config.toml
model = "model that predicts nearness at each pixel"
dataset = "made-up ball-and-stick molecule models"
train_examples = 97500
image_size = 48
crop_scale_min = 1
horizontal_flip = true
translate = 0.12
cutout = 0.25
encoder_arch = "resnet_bottleneck"
encoder_norm = "batchnorm"
encoder_activation = "gelu"
encoder_channel_attention = "eca"
encoder_depths = [2, 2, 6, 2]
encoder_kernel_size = 3
encoder_stem = "deep"
encoder_avg_pool_shortcut = false
encoder_widths = [192, 336, 576, 1024]
decoder_norm = "batchnorm"
decoder_activation = "silu"
decoder_widths = [64, 128, 128, 128]
decoder_blocks_per_level = 1
decoder_block = "sep"
decoder_attention = false
decoder_upsampling = "nearest_conv"
loss = "l1"
targets = "nearness"
init = "torch_default"
residual_init = "scaled_by_depth"
optimizer = "muon"
muon_scale = "spectral"
learning_rate = 0.037
momentum = 0.85
nesterov = true
orthogonalizer = "newton_schulz_5"
adamw_lr_other_params = 0.0024
max_grad_norm = 1.0
cautious_weight_decay = true
max_steps = 4000
batch_size = 256
epochs = 10.5
lr_schedule = "poly"
final_lr_fraction = 0.01
warmup_steps = 200
weight_decay = 0.02
adamw_weight_decay_other_params = 0.05
Rows from block 5 of the encoder of a small model that predicts nearness at each pixel, named by matrix and row number. Rows with one number belong to one channel. Each number is 128 + 32 x the weight over its row's rms, rounded and kept within 0 to 255. All counts start at 0. Numbers have three digits each.
After each channel's rows are labels from the 100 images, of 14848, where the channel reaches its highest value: "responds to" is what is common among them. Only what is clearly more common there than usual is listed. The data: made-up ball-and-stick molecule models. In brackets: how many of the 100.
# convs1: 3x3 conv (encoder.blocks.5.convs.1.weight, 144x144x3x3, each kernel summed), inputs 72-143
# convs2: expand pointwise conv (encoder.blocks.5.convs.2.weight, 576x144x1x1, transposed), outputs 72-143

convs1.88:100152090146085112089184089107088060062134104075113168131092082079132109150087171148172112086102073168162105091094123073118122107116130119138072139111052135145134146110168131115160147126111130100094168154111173115087
convs2.88:152143127160167158105153141144120125167141125085116134093109118167129098060165140158122145177152061119163181121158175093113125155156146169142197153131153133119151182123124060152115142158101200136099145153156143145155
responds to: space-filling (100); purple ball (57); balls: three (27); balls: four (26)

convs1.116:149134069166171121163148146096165134177109152074106108148184161079141139132118104166122107169106106110128183152080099148124171167089127159133091129113252154143092123129128176113094086143118127158185108129155089107034
convs2.116:124144172137132164161125135125143107160157166181107146178130133027146107108135159132117143062078070081111073153114145113150119178134120118127098102158143058116140178192167171116096140143101168174114154095082143180084
responds to: dark backdrop (93); branched (82)

convs1.131:123159137154129147098126097098155144158167128088170116142109133171198140160146084088103113105044141134123140160118168132123064116148086167150153126157093115092162185137150118144088135174084165153109109159127193143074
convs2.131:094171168125109078119139175100101048089129088120149134127173132150173143094148133172056171122124094106102072123114153115085137180115106136173121123083112107143148091115189146129057124130217114169175113093183122122098
responds to: balls and sticks (74); balls: three (25)

convs1.133:178168084111148117092148121081149124132095095135135100126115159112156121180169111101087104083028095169149139121078126158106143115108118126144121190128108101096098176150132133114110088144079123162116097125101129114054
convs2.133:108140105154130114129151105161118133161108142113125125131136152149111115105124123138161120078087113050107082158224128078115131211131127104155127174133119140120134169095128127179128147113127108139143182131140097119143
responds to: balls: three (29); balls: four (27)

convs1.142:086104122085092143201171102146193154195142132171128128117140143119139069148092187197100128090147134140106139089093084073077133104128129156141108169139079078130124156110150175102153094141106117120136180128150093100139
convs2.142:163169121141129141114091118133181122092134153101125185110120093155150096096118143201144163139117188115110141155113130126167170114082131141140094139155101165098118186134116103194113189099111140126135116150131112166092
responds to: small balls on sticks (91); balls: twelve (38); balls: eleven (35)

convs1.54:157155079058105142148104148077189147186096084102161091115124162106156146142129138090134156095086114156087175148080136132152068162090119137140120109189062069104161100107119119143132103157113090162131103160170095123117
convs2.54:194111146134114101086114167150113097116074092120092156130109101143191180139102133196180172129103145085124124164127140099115111145098134135111211100096152128096118156152127134118100110155176093125105089120131110144126
responds to: balls and sticks (88); balls: five (27); balls: six (25)

convs1.19:189116107112109124131148143144171113149157092105122141147088120128177127119119077165112128067158128163089115078123100137148133118117037048139106104109156137077130146105147120148095091155072109106106094120142112128071
convs2.19:059081116112128098120113128123134134130151055103086130143120115101180087139155089045127093120129087204122067081112139073090124133166108123126106101149094118092127210128139102105185163108085167121164111090076164101102
responds to: balls and sticks (65); balls: three (25)

convs1.100:146119083137153127186169095095171139175126161122115129126130138135127099117154094128085122118111101134121112132140135135125165082087155128102113166121253101106132138125138118093133122109116116113125151065156088092099
convs2.100:188138184102117140190136153135182157137154186172133126176126127136142203150096148105125093125179090079115182128121144129161103140114102120178154066148130108120138150157127157148117114144117102194085122113181168105143
responds to: dark backdrop (98); small balls on sticks (63)

convs1.28:137170145165160110162140144105198186116058172176168095143124171132096156145105087144150154086192128103122159107141141146125201072161111091153149092099044168081131137116115162161137131164112137140130116137135163159121
convs2.28:108119093175191123071113110151115201137124055118173103080101167075102110104147158109104123121123107133100122103104089121115142115068138146159106143135122074134123145092113056126117137110118103091111144121115119089153
responds to: space-filling (97)

convs1.11:125167123130177117136108109120152134123106075140141110114109126120099104132123071101052067080110162108127102125164106147138100165121172125115134095149099088050143150107124089070133128089097124102102109128209120114100
convs2.11:134130078119103120130138147121131123121170102128131150097087144187127119130134103161090102094159099118100111090135122133108122163175202129099156118107168130122120073138141140106108141148105152114204110127100112085161
responds to: balls and sticks (70)

convs1.91:141150098069112120150184117116172156143085108086138120167082097100126128137129170166164066104134118123108102135077088114091127132149114090147127150113079078082157146149127144131211118109093123123134167152082115119123
convs2.91:166142101146116091119071152101114129123130082130075111092063112141127116068211109160114099120178149139124150107166155102187180096196177120148107215136127120118148099098117119172118144112115156130130123107131234130100
responds to: space-filling (99); dark backdrop (75)

convs1.22:130120140125089061182136096089087090084129151151113142137149073042101152116152128105109091054146080120119119105077151140057114180106140140156129120092170103177124124094088136144157164076097137160137095166159092133086
convs2.22:033123097090122085176135167145131113105161190114108151116135100115185172171060124140130147095144122105097109102124124150090127086157115106118138064088153137161126160107120105059131117108103143120177167050095127104115
responds to: branched (89)

convs1.112:209128160134161172143123139172144150127114145175147086161152112152191173120152103107107139197069149122125165173081150112105072180129137169156161145145193122081123104137147129173118170167106151112146095094166129162133
convs2.112:126037127137128123117104147123106097122134102118102117087115090145146090137112087115127185158137069079118139081102134035138104126164121111110125113187074145138111169124131104083132107099072114081138154135106119110110
responds to: balls: three (28)

convs1.9:122096128109166101092159101123139080071153135148104090115120112098095123134116129071141129137206131153088081092184116134129072129139119132124094116149129154197102165103166107107135153106097125076098115181132041115120
convs2.9:097143120184156168149102122137217083072140098126115141174092197107067118138138190115126060177132167164110151167171142125125120135127149150140057177116075123178126150151095158168131145113125164111090152173125138150103
responds to: space-filling (82)

convs1.24:212140163080160152130136138136193115126090121108099142138156159112197135173149111106158137165053095088140118135147140081130095109092103116087106121160041067097056110087154116076124111142146123072112111120113138142090
convs2.24:033156109149159110127016141145110150170136177142132112107165163067132104087125167098182140157153132153117107099131095079097120185123143175117117103134136121167122099117113116112132103125090148150126126144064075164108
responds to: balls: four (36)

convs1.117:143076165086179131084118112100182150138093129117156105139149172187121191153112114107115193101084138080096101113063168128126083119105145152128148179159083101084085148126145126098094208138079171090128091127133096171145
convs2.117:055076169084127060149118064085202090114081145162156109115147139167083019121144135139138163100096124146108132125162109102092069163141126089182097111095055122112112116028075191058082139133066125144122113078101143121135
responds to: balls: four (28)

convs1.76:161125153100138132113073152114134156106082127129128099137103136130161171115115074077117171154122123188111102147138139118066135051111100181121131190156140100119106124097166136111082139128112162096136154075141077175115
convs2.76:147143068131136094099127103132076111140088165104129160197152123100189123133127119176080120088148095100136155133159136162057134120161035142069059125108128054143128077101109084145092111122086146093110117063097146140137
responds to: balls and sticks (63); balls: three (45); balls: four (37)

convs1.55:123128099169118091129084141133126080102108161149131166129149097125099113078107135129153146157173136142195120127137044105182139145136054151126088110108181152125121075160092079111139118087138083136110110151145125090131
convs2.55:132142187101142159107167175208151100066148162088155158118206102104151118096146159151202161122067141122103162102080152167128156155186105118121111163103142145188129124147071163116121075121096154091123099181098137109111
responds to: branched (88); balls: twelve (35); balls: eleven (29)

convs1.14:209150131096163175092097137167127151197138144185112092125213126134177124167168124100081088147093106157105120128135098145151071119120170115144092117123145158162079158146166149176132132188122115171106052136112129146140
convs2.14:167106136136123121131164190094198115141133086153122119105096114143193164145107118133168185108149154093121101104102105112089133108125094132120138134096141090129141131174061106074140090147130150131141105133176171114087
responds to: branched (86); small balls on sticks (83)

convs1.92:099157108103139116127170098139063075063094139172200104131151121124144116143147091174172186147105145175119177137144105137146185187088125160089117152130117123180129140132073135124097158083099080165102190101118129077095
convs2.92:125116179159157129093118162098158100147081170140133126125102097157212154133156106107080122165145157107145091151170175170084109053144149132157228140096164173077124139130135112148085134138117091083181172162146157081137
responds to: space-filling (100)

convs1.83:174141092071099122156188145076160117126165151136121127126124120056148139140179153128086166152181145169101141129128116108149109104146148093099105081142066097187158114143130107155130178133140142111106078103220111085105
convs2.83:138095105169145095115222120137081151175114079112060137186131140073131154123106138183132140116161107207121139089065148116105190149138151087148126173139140126118146175148159173070174105135116194131149126136102124084183
responds to: branched (86)

convs1.79:151115144075096117145120147111161171110139155128131097136137152143141102083172110120136133070069079146119151078063145061073039095098121127133146155116163122132145147113172090148133115128122129083128101108170087154192
convs2.79:112094154109111084165141144104202121166173198189143133170162136103137044147107136110143110141106220175126103113094062138132133161057178097148086122150124126163127114134071146130125114132113094094157184101139135090137
responds to: small balls on sticks (62)

convs1.111:181101141096125157119086036053142132124092101090160083120177128182175098078160065109061170147105136138055097119114088116146097140126092175130112198121144106118071115143148106103088088111156136127129165116111170139149
convs2.111:126137162140154113126101146131081144152187184118103089177105174121158150125125117075102150135127154169109090088073156179114100137106135111107165099117093208158151135096112146115128127117145113139098148092121140102137
responds to: balls and sticks (74)

convs1.51:081122137028122100141161113139138134087154167137138131142114085144189151097152106123105140064126095199084141155113140173118096092078137089130185167105048040102157147128168132120129126110124161138118140097114099133140
convs2.51:108131130119149074130137204081140078191132120118146109114107135126173111141159149126043129117138160122102136115043123106176124119109089159133163157113097187120103111111104126077106094149043079113126113182191149137109
responds to: small balls on sticks (97); balls: twelve (37)

convs1.132:134075103133124108119097094175118100104137154188106095105162105071089082077107138104126134170114138156084135146133106115080095155138062145106115118136141149255130123123093113118103113071125114126138090175110139122212
convs2.132:091091114159095161124089173163194090143160087173137118114104133094113162107082201073118122119104154147197108140133110145148171122088111174144143119111114096132114156171163078143112115114077153088143164103120114137106
responds to: branched (82); small balls on sticks (71); balls: twelve (54); balls: eleven (28)

convs1.87:124151118114118093120106085129096128156097125092088150124118147114148131145089113084106098137108128139105077157112142142091129078096036123128140107117000089066107160152122129146087110147109125082092127105109128137109
convs2.87:048136097149158126088141145129114131158148138112141124131137125084078181097121136103088129131134066069137078085069118137097160098122163106111153125105086145074143065104150172113126103106080090104107140130182127132144
responds to: balls and sticks (75); balls: four (26)

convs1.61:143124131120110199093125086100109172144140097109144072164166145115185133144139080112121145149116098158102061123139155092126107143091121120110163118142113072109103106086119119153051134151068196128146074141105126150090
convs2.61:098135115111165113153106125101161075133111120111061189164154163103122162188138133094139188114135117132145114147139202091115112122141134132136073088142090130120132136160120092137136124105169185119121111105151167137183
responds to: balls: three (25)

convs1.12:130102154112162109101150143104103154085156100127128140099102056156111126130131159138123119187055136168129134142055142121081124099132158157135153162140108073067111151125162146087157114093112109064070169080133116112091
convs2.12:123164095092158111096108109135110161165175140117091171126142138157203096151111111106130146048129102100111133134171162139109129190187122097132144106120094099143126146103192142109061139125058118184117137095117145155117
responds to: space-filling (100); balls: five (35); balls: four (26)

convs1.86:203168109171153079142158124108200145176145153118161104144198139101134129153159052156114150151140092119132124141064133194082123098073108120158141142130248078097114120102109125170142113158128133197145143156133115104081
convs2.86:102128196166125173137106130130174169144131055122107091079112156169120201145106158125116135134141149107142142083104137138103201123157065155116164134091125120054144168107168136112107131194145113153088143136156143195121
responds to: dark backdrop (95); space-filling (83)